From a checkpoint of a small contrastive image-text model.
Model: 6.54M parameters, 64-pixel images, encoder arch coatnet, encoder norm rmsnorm, encoder activation squared_relu, encoder patch size [4, 4], encoder depths [2, 5, 5], encoder widths [64, 128, 256], text encoder width 128, text encoder layers 10, text encoder norm layernorm, text encoder activation relu.
Training: soap at rate 0.0028, 6300 steps, batches of 128.
Data: trained on single toy objects rendered from many sides on busy backdrops, 101725 training examples.
Rows from block 7 of the text encoder, named by matrix and row number. Rows with one number belong to one neuron. Each number is 200 + 40 x the weight over the matrix's rms, rounded and kept within 0 to 999. All counts start at 0.
# fc1: MLP up (text_encoder.blocks.7.mlp.fc1.weight, 512x128), inputs 0-127
# fc2: MLP down (text_encoder.blocks.7.mlp.fc2.weight, 128x512, transposed), outputs 0-127
fc1.214,200,200,146,200,260,196,200,212,200,111,312,104,148,120,200,200,122,262,200,200,200,200,200,200,325,200,268,99,200,25,200,200,170,200,110,168,200,200,200,200,200,341,286,287,200,200,200,276,200,125,200,200,241,158,200,200,200,200,264,295,200,200,71,265,200,200,200,200,254,200,200,131,200,295,200,200,200,132,200,200,240,165,200,124,200,200,200,200,143,200,200,200,200,200,110,200,200,200,200,200,320,163,200,200,200,200,200,200,200,131,200,200,282,303,159,200,200,332,200,200,200,200,200,200,215,280,200,228
fc2.214,268,200,200,200,200,200,200,200,200,252,242,200,375,200,200,200,200,123,200,200,200,200,200,177,137,121,200,200,200,200,200,200,141,282,61,200,200,200,200,200,194,219,200,200,158,200,200,200,200,200,106,241,200,200,200,233,176,200,251,200,200,200,200,286,200,200,200,200,200,200,200,200,225,153,285,200,200,200,200,164,200,284,200,200,200,200,200,200,260,200,258,179,200,101,200,200,200,129,123,200,287,200,200,177,200,279,200,280,200,200,200,200,233,150,263,194,200,200,200,81,283,200,264,200,274,295,200,200
fc1.215,200,268,258,301,200,142,239,200,255,200,200,200,200,200,200,200,200,200,200,200,200,200,200,200,288,200,151,200,179,301,165,136,200,277,200,238,200,200,103,261,200,200,200,200,200,200,200,302,200,200,277,200,200,200,200,92,262,250,200,257,200,200,200,161,129,200,200,200,200,200,200,251,200,200,113,200,200,200,200,269,200,200,200,245,200,277,200,259,200,200,200,200,200,200,200,200,200,200,200,160,200,282,200,200,200,200,167,156,153,200,294,200,200,200,93,200,200,200,200,275,231,200,200,206,171,200,200,200
fc2.215,200,260,200,200,200,200,135,200,155,200,200,222,200,200,200,209,200,200,200,200,200,200,200,200,200,200,284,222,200,200,162,200,200,200,200,200,244,200,200,296,200,182,200,200,118,200,200,97,200,148,130,200,200,200,200,234,200,200,200,200,200,200,200,130,200,200,200,200,151,200,200,200,200,200,200,129,200,200,200,200,200,200,200,120,200,148,200,200,200,109,200,200,200,200,200,238,240,283,200,200,200,100,200,200,200,200,85,267,200,200,154,200,200,200,200,200,200,200,200,200,200,200,200,200,200,200,200,200
fc1.216,200,200,200,200,200,200,200,200,200,200,200,200,200,242,200,200,200,252,200,200,178,200,200,200,200,200,200,200,200,200,233,200,200,200,200,200,200,200,200,200,113,200,200,200,200,200,200,200,200,112,200,200,200,200,126,264,245,192,200,200,200,200,200,200,200,200,200,200,131,200,200,200,200,200,200,200,200,200,200,200,200,200,200,200,200,200,200,200,200,200,200,235,135,200,200,200,121,143,131,200,200,148,200,200,200,200,200,200,200,233,200,273,200,137,200,123,200,200,200,173,200,200,200,200,200,200,200,200
fc2.216,200,203,200,200,123,200,178,200,200,200,200,200,200,200,200,200,200,200,200,200,282,114,200,200,200,200,200,200,200,200,200,200,200,200,200,200,200,200,262,200,200,200,200,221,200,200,128,200,200,274,200,200,239,200,200,159,200,200,200,200,200,200,200,200,200,223,200,200,200,200,200,200,200,200,200,175,233,200,198,200,200,200,200,200,200,200,200,200,200,200,295,200,200,200,233,200,222,226,200,200,255,200,200,200,200,200,200,133,200,200,200,200,200,200,200,200,200,200,200,200,120,127,200,200,200,263,200,200
fc1.217,200,200,200,171,256,200,171,200,200,200,200,200,156,200,200,200,200,251,200,200,200,257,200,200,200,42,267,200,281,200,200,200,200,200,200,257,56,200,237,108,200,336,143,200,200,249,200,200,200,200,200,305,75,270,200,200,200,200,200,200,275,282,292,200,200,200,284,200,200,200,219,200,200,200,200,200,200,200,200,200,200,200,200,200,200,200,200,200,200,200,200,200,110,91,147,245,200,200,200,200,200,200,200,200,335,244,200,200,226,286,200,200,200,200,200,200,241,126,200,200,200,200,256,148,200,200,132,200
fc2.217,200,293,200,264,200,145,200,200,200,247,200,209,159,200,298,192,200,200,147,144,200,200,200,200,200,103,200,141,200,200,200,200,200,200,200,200,309,200,200,200,200,200,200,138,200,200,200,200,200,200,200,200,200,200,200,200,200,176,261,228,235,200,200,200,235,205,167,182,200,200,200,200,200,165,200,101,200,200,200,308,200,200,200,200,200,200,200,200,200,200,200,142,140,223,200,200,200,200,260,130,200,200,200,242,200,139,200,200,208,276,200,200,97,200,200,200,200,200,200,200,200,200,200,200,200,200,200,200
fc1.218,301,200,161,200,200,200,200,200,200,200,200,200,200,157,182,200,200,118,200,240,200,200,240,200,175,200,152,200,200,200,200,200,200,200,200,200,120,200,265,200,200,261,200,154,200,200,251,200,200,200,200,200,269,200,118,200,200,200,200,200,121,200,200,200,200,377,301,200,200,200,200,200,200,200,200,200,200,200,254,200,265,200,153,200,200,200,200,282,200,134,125,200,200,200,200,200,160,112,200,200,200,200,200,200,200,200,200,200,254,200,200,269,200,157,200,200,257,200,200,200,200,200,123,226,200,200,200,246
fc2.218,200,200,200,200,170,200,200,200,200,285,232,200,106,200,200,317,270,288,200,200,200,200,200,253,96,192,200,200,200,200,200,132,200,200,200,200,85,158,200,159,101,200,200,156,200,200,200,200,213,200,200,94,141,200,200,297,206,200,200,274,66,185,200,140,200,145,374,200,200,47,200,200,200,200,200,200,200,126,200,176,200,200,309,340,227,200,288,235,276,200,337,200,200,200,241,200,200,268,270,274,200,200,200,247,136,200,200,295,254,200,200,156,372,200,200,200,323,200,291,140,200,200,276,206,200,199,200,353
fc1.219,244,200,316,200,200,200,255,163,200,200,200,169,200,200,114,158,200,200,200,142,200,200,112,200,170,200,168,200,200,200,200,257,320,200,200,176,200,200,200,200,200,200,200,245,200,200,200,200,200,200,200,200,251,200,200,200,157,200,200,200,200,84,200,284,200,200,262,200,200,200,200,200,200,200,200,224,200,200,124,200,200,200,200,200,200,200,200,200,200,200,200,200,163,200,200,200,200,200,200,200,166,200,291,114,200,200,200,200,342,157,200,200,200,200,161,200,200,200,200,200,200,200,200,200,200,200,200,200
fc2.219,200,200,143,200,200,200,200,200,152,273,200,248,200,200,200,253,238,200,231,200,185,273,200,200,182,200,200,200,200,200,200,200,200,282,200,262,200,200,238,200,265,200,200,200,200,200,200,200,200,200,200,200,200,200,200,200,200,200,200,200,200,168,200,200,73,200,200,200,200,244,255,200,281,200,200,200,200,200,200,294,321,153,200,200,200,200,220,200,200,135,200,200,200,113,158,200,200,200,153,200,200,73,200,200,200,200,200,200,200,105,200,200,200,200,200,160,200,200,200,200,143,200,200,200,70,200,200,200
fc1.220,200,200,200,200,82,256,200,200,173,160,200,163,200,200,200,200,200,200,241,200,200,200,200,173,116,200,260,200,200,200,200,200,317,200,200,200,161,181,200,167,200,200,200,200,200,200,200,200,174,289,200,200,200,200,134,200,200,200,200,200,200,248,200,200,200,200,200,200,200,132,200,200,246,200,200,129,200,140,257,200,200,200,109,200,200,234,200,143,200,200,270,225,159,200,200,200,200,130,200,275,200,200,200,200,200,200,200,306,200,200,200,155,134,200,200,200,200,200,200,134,178,200,200,200,200,200,260,200
fc2.220,129,200,200,200,200,200,200,200,200,200,57,237,200,200,200,200,200,171,140,200,200,200,200,217,200,200,200,200,200,200,83,200,200,200,233,200,200,200,200,200,200,200,200,181,200,200,200,200,200,200,165,200,87,200,200,232,200,233,253,200,200,261,200,200,200,247,80,200,281,200,200,230,200,200,200,121,200,341,278,200,200,167,200,200,200,200,200,123,200,200,139,156,200,123,200,200,200,200,200,200,200,200,200,200,200,200,200,200,246,152,200,248,200,200,77,200,200,191,200,200,138,255,142,200,92,157,200,130
fc1.221,200,200,200,200,200,200,200,200,200,200,235,200,111,249,200,152,200,153,246,200,257,200,200,200,200,262,200,200,200,200,200,200,161,200,200,150,290,200,200,226,200,200,200,163,200,200,200,257,243,200,200,200,200,104,200,200,200,200,200,268,200,200,200,255,200,200,200,200,200,200,200,200,200,130,200,200,200,163,200,200,200,200,200,200,200,239,200,200,200,200,200,132,200,101,200,200,200,235,156,200,259,200,258,200,150,200,200,200,200,200,200,200,200,200,200,99,200,200,200,200,200,181,200,200,200,160,200,200
fc2.221,200,252,200,138,200,233,285,200,200,200,200,144,200,200,200,200,251,200,200,200,200,200,237,200,154,200,200,200,200,153,200,200,200,200,163,200,116,200,200,200,126,255,200,200,167,200,200,104,244,200,200,200,270,200,200,237,200,200,152,238,153,129,200,200,200,142,212,200,200,200,200,200,200,200,302,200,200,200,200,272,200,200,200,200,200,200,200,200,200,191,200,200,200,200,200,200,200,200,242,200,200,200,200,266,241,200,204,200,138,200,246,282,148,200,283,200,200,200,200,200,200,200,277,200,168,200,200,200
fc1.222,239,256,200,200,200,200,138,200,200,154,200,200,200,200,200,200,200,200,200,200,200,200,224,200,280,200,200,247,200,132,200,160,200,274,200,200,200,200,200,200,200,200,200,200,200,250,229,200,200,105,200,200,200,91,200,200,183,200,200,200,242,200,200,200,200,200,200,147,225,200,200,200,271,255,225,138,200,200,200,131,200,200,200,200,200,117,200,200,157,200,200,200,200,276,200,200,200,200,200,178,200,269,177,200,200,200,291,200,200,153,254,249,200,200,200,145,200,200,200,200,228,143,125,200,73,200,200,200
fc2.222,200,200,200,200,264,200,200,200,149,132,200,200,200,200,200,200,262,200,200,200,200,200,200,156,200,259,170,200,200,225,200,239,200,200,200,200,200,200,200,200,200,200,200,200,200,200,200,200,200,200,200,200,200,200,200,200,161,200,200,247,200,200,200,200,200,200,200,200,129,200,200,200,254,125,200,131,200,200,242,200,200,200,200,259,200,200,200,200,200,254,200,201,200,164,293,200,168,200,200,200,200,177,200,200,200,200,200,200,200,200,200,200,200,200,200,262,200,200,200,200,153,200,121,200,200,166,200,200
fc1.223,200,200,200,264,128,200,200,273,200,76,200,146,200,200,200,222,200,200,200,200,200,160,200,200,316,200,200,200,200,268,200,200,170,200,200,200,135,200,112,137,259,200,200,200,192,200,205,200,253,200,272,306,256,279,200,200,200,200,200,200,200,200,200,200,136,200,200,200,200,246,142,200,200,200,200,200,200,200,200,265,200,239,99,200,200,96,313,299,200,200,200,200,253,200,200,200,200,200,200,200,200,200,200,200,200,200,200,152,119,200,200,155,200,200,200,288,200,200,157,200,200,200,200,200,226,107,200,200
fc2.223,156,200,200,200,200,200,200,200,130,200,200,293,200,200,200,200,200,200,200,200,200,153,200,160,200,200,200,200,200,182,200,247,200,200,200,175,200,200,200,121,200,200,200,190,200,200,200,200,140,200,229,200,200,200,200,200,200,200,200,261,200,200,139,200,175,200,167,200,200,128,200,200,241,200,200,278,200,200,281,200,218,200,269,280,200,300,299,128,200,200,200,246,200,200,260,200,170,200,200,200,200,200,200,200,200,164,200,200,200,200,200,200,200,200,200,200,200,200,248,200,230,256,200,200,155,200,200,200
fc1.224,262,200,162,242,200,200,200,200,200,200,200,200,127,200,200,200,200,200,200,163,200,200,200,200,200,200,200,155,200,200,236,151,143,200,200,200,200,200,245,200,200,117,200,173,146,156,236,200,200,200,200,200,200,200,200,200,200,130,200,200,200,200,229,200,200,200,200,333,200,200,200,263,200,200,200,222,200,149,200,200,200,250,200,200,157,233,200,200,200,200,200,200,200,134,200,200,158,200,200,134,200,200,200,266,155,200,200,128,200,217,200,200,200,200,200,200,200,148,136,253,200,200,200,176,200,280,255,200
fc2.224,200,283,200,200,200,66,128,200,200,111,277,200,200,200,283,200,200,200,200,200,200,143,200,162,200,200,200,200,200,168,200,200,200,200,200,200,200,71,200,200,200,200,140,200,200,140,200,200,200,200,294,200,296,200,200,121,200,130,200,200,200,86,200,169,200,200,200,200,200,200,200,243,200,200,200,151,200,114,200,216,200,200,200,200,264,275,200,200,232,200,200,129,200,323,200,200,245,200,200,200,200,200,268,200,192,200,200,200,290,204,200,200,146,200,200,200,200,200,306,200,200,253,200,139,200,265,200,200
fc1.225,200,200,200,200,200,200,200,285,200,200,200,161,200,200,200,200,200,200,200,200,200,200,258,200,200,200,200,200,200,200,200,200,200,200,257,200,178,131,200,200,269,200,200,200,200,255,200,200,200,200,200,200,200,200,200,200,264,84,200,200,273,200,200,248,200,200,162,282,200,200,200,200,200,200,200,294,200,200,285,200,200,200,200,200,200,200,200,233,200,200,200,200,241,200,200,152,119,200,200,251,200,200,200,200,200,150,221,200,200,200,200,200,200,200,200,200,200,200,200,151,200,272,200,200,200,200,200,200
fc2.225,153,200,200,200,200,200,271,200,200,200,200,200,200,235,200,200,200,261,200,200,200,200,200,200,200,200,227,200,200,200,200,200,200,200,200,249,200,232,200,200,200,200,200,200,200,200,235,200,200,200,200,200,200,200,200,200,200,200,200,200,200,200,200,200,200,200,200,197,200,162,235,200,200,200,200,200,123,200,200,200,200,200,200,200,200,200,200,200,200,200,200,200,200,200,169,200,200,286,200,200,200,200,319,200,200,305,200,200,200,200,200,200,200,200,200,200,233,127,254,200,200,172,200,200,200,200,200,200